Rows from block 3 of a small multi-label image tagger, named by matrix and row number. Rows with one number within an expert belong to one neuron, the router's apart. Each number is 200 + 30 x the weight over its row's rms, rounded and kept within 0 to 999. All counts start at 0. After the name is the row's rms in percent of the matrix's.
Before each expert's rows are labels from the 100 images, of 14848, where the router gives the expert most weight on average: "strongest on" is what is common among them. Only what is clearly more common there than usual is listed. The data: close-ups of made-up surfaces with and without defects.
# router: router (model.blocks.3.mlp.router.weight, 8x80, trained with AdamW), inputs 0-79
# up: expert up (model.blocks.3.mlp.up, 8x32x80), inputs 0-79
# down: expert down (model.blocks.3.mlp.down, 8x80x32, transposed), outputs 0-79

# expert 1
strongest on: circuit traces; no defect; defect: none
router.1,101,188,278,184,194,232,203,193,241,225,191,180,224,137,140,203,167,157,173,183,156,210,209,181,180,244,190,193,211,239,256,213,213,181,204,172,222,232,201,189,248,210,152,139,158,226,188,227,166,207,226,199,223,179,217,233,182,211,234,171,184,202,225,242,181,143,199,235,197,196,212,174,181,231,152,273,201,211,184,191,176
up.23,094,219,183,212,165,238,228,236,194,197,221,216,200,172,177,162,172,234,230,165,248,193,203,210,207,212,250,224,208,270,196,197,199,143,209,186,171,188,148,192,269,129,212,175,174,236,232,189,153,220,159,189,175,139,182,216,187,200,163,213,170,223,219,195,205,229,222,257,153,219,202,205,196,198,205,164,217,275,202,197,203
down.23,088,182,167,228,182,161,156,306,150,189,162,186,253,230,179,212,210,176,179,216,172,246,219,203,257,232,201,188,242,156,205,175,260,215,199,201,157,242,215,180,138,182,183,201,185,181,197,209,213,214,198,169,229,227,175,174,169,221,231,193,161,224,224,185,216,247,235,192,174,187,220,217,157,157,186,201,210,195,223,199,192

# expert 4
strongest on: wood; leather
router.4,094,208,189,216,183,243,258,243,263,158,230,143,226,255,136,230,177,191,254,184,192,199,224,204,196,187,226,237,212,165,172,267,214,170,216,227,229,219,231,178,157,192,250,250,182,239,203,203,230,172,159,216,202,208,195,165,201,220,200,205,192,192,186,178,207,146,175,160,208,210,168,202,256,195,196,195,184,209,159,203,232
up.23,100,194,195,187,179,172,203,151,219,241,192,243,192,234,185,209,165,197,242,198,206,203,198,206,216,218,223,216,207,195,213,189,183,191,104,191,229,224,223,206,187,207,173,195,205,237,223,204,192,171,175,227,196,186,202,236,213,251,103,214,185,273,199,153,249,211,213,124,233,198,225,196,238,202,189,124,211,214,194,159,212
down.23,088,196,235,189,203,159,242,227,248,195,170,151,206,187,229,180,211,168,210,197,189,183,181,218,253,177,224,216,206,162,214,203,203,193,178,241,235,230,219,201,234,251,180,193,234,225,149,150,175,224,219,197,231,183,168,204,273,201,246,207,186,151,178,173,176,166,166,236,218,116,196,183,239,188,152,205,200,158,206,219,248

# expert 2
strongest on: wood; wire mesh; no defect; defect: none
router.2,109,202,226,175,229,193,192,188,286,174,240,252,166,146,228,197,204,191,172,220,171,231,188,170,186,174,172,188,165,212,189,158,180,237,161,154,224,195,213,171,175,214,194,180,174,205,190,211,211,228,185,136,198,199,250,183,179,203,219,159,171,240,181,192,196,289,247,191,242,208,188,197,178,195,221,177,231,257,211,190,152
up.0,097,179,210,155,184,236,188,212,248,197,172,261,197,202,198,199,223,237,223,220,210,188,224,197,257,184,227,161,209,194,191,158,197,186,184,210,167,225,263,204,286,216,183,231,211,171,132,202,244,175,224,167,189,212,189,158,194,216,198,137,204,158,167,185,195,186,223,179,198,141,262,187,179,206,205,176,224,222,260,184,183
down.0,092,224,206,218,168,205,187,216,173,201,246,235,240,157,198,193,168,142,174,185,184,218,177,236,173,217,246,213,254,251,225,184,178,178,209,188,215,223,179,201,136,212,235,187,166,204,208,193,256,172,186,214,172,185,254,214,213,232,180,213,226,227,145,167,165,173,188,212,169,161,144,247,247,248,175,221,153,221,178,190,224

# expert 5
strongest on: woven cloth; no defect; defect: none
router.5,086,234,219,216,163,165,195,174,206,208,172,133,189,209,227,213,166,194,218,237,204,227,178,199,193,167,203,222,188,148,176,184,155,198,206,233,162,197,213,245,187,192,240,226,255,246,223,150,219,252,167,155,182,276,195,190,199,183,213,247,189,188,161,236,200,218,185,222,169,270,154,185,188,194,203,221,239,239,226,184,161
up.0,095,170,201,208,158,226,170,184,118,157,199,228,201,161,217,198,175,193,171,268,191,199,215,190,206,250,223,180,217,199,198,220,202,265,196,210,164,228,185,186,231,233,222,198,215,113,173,183,197,240,215,237,213,214,181,232,173,208,255,178,185,191,280,183,199,174,216,232,170,162,223,182,169,200,199,205,187,237,146,225,196
down.0,094,178,163,217,176,230,174,182,146,215,177,208,227,173,225,200,195,191,160,240,168,265,242,235,218,249,185,218,235,210,181,221,165,162,264,181,162,239,203,206,184,254,238,226,199,220,212,192,250,174,197,171,149,279,237,178,177,205,188,228,183,183,203,151,170,189,187,211,214,162,174,227,186,238,174,180,176,190,169,179,205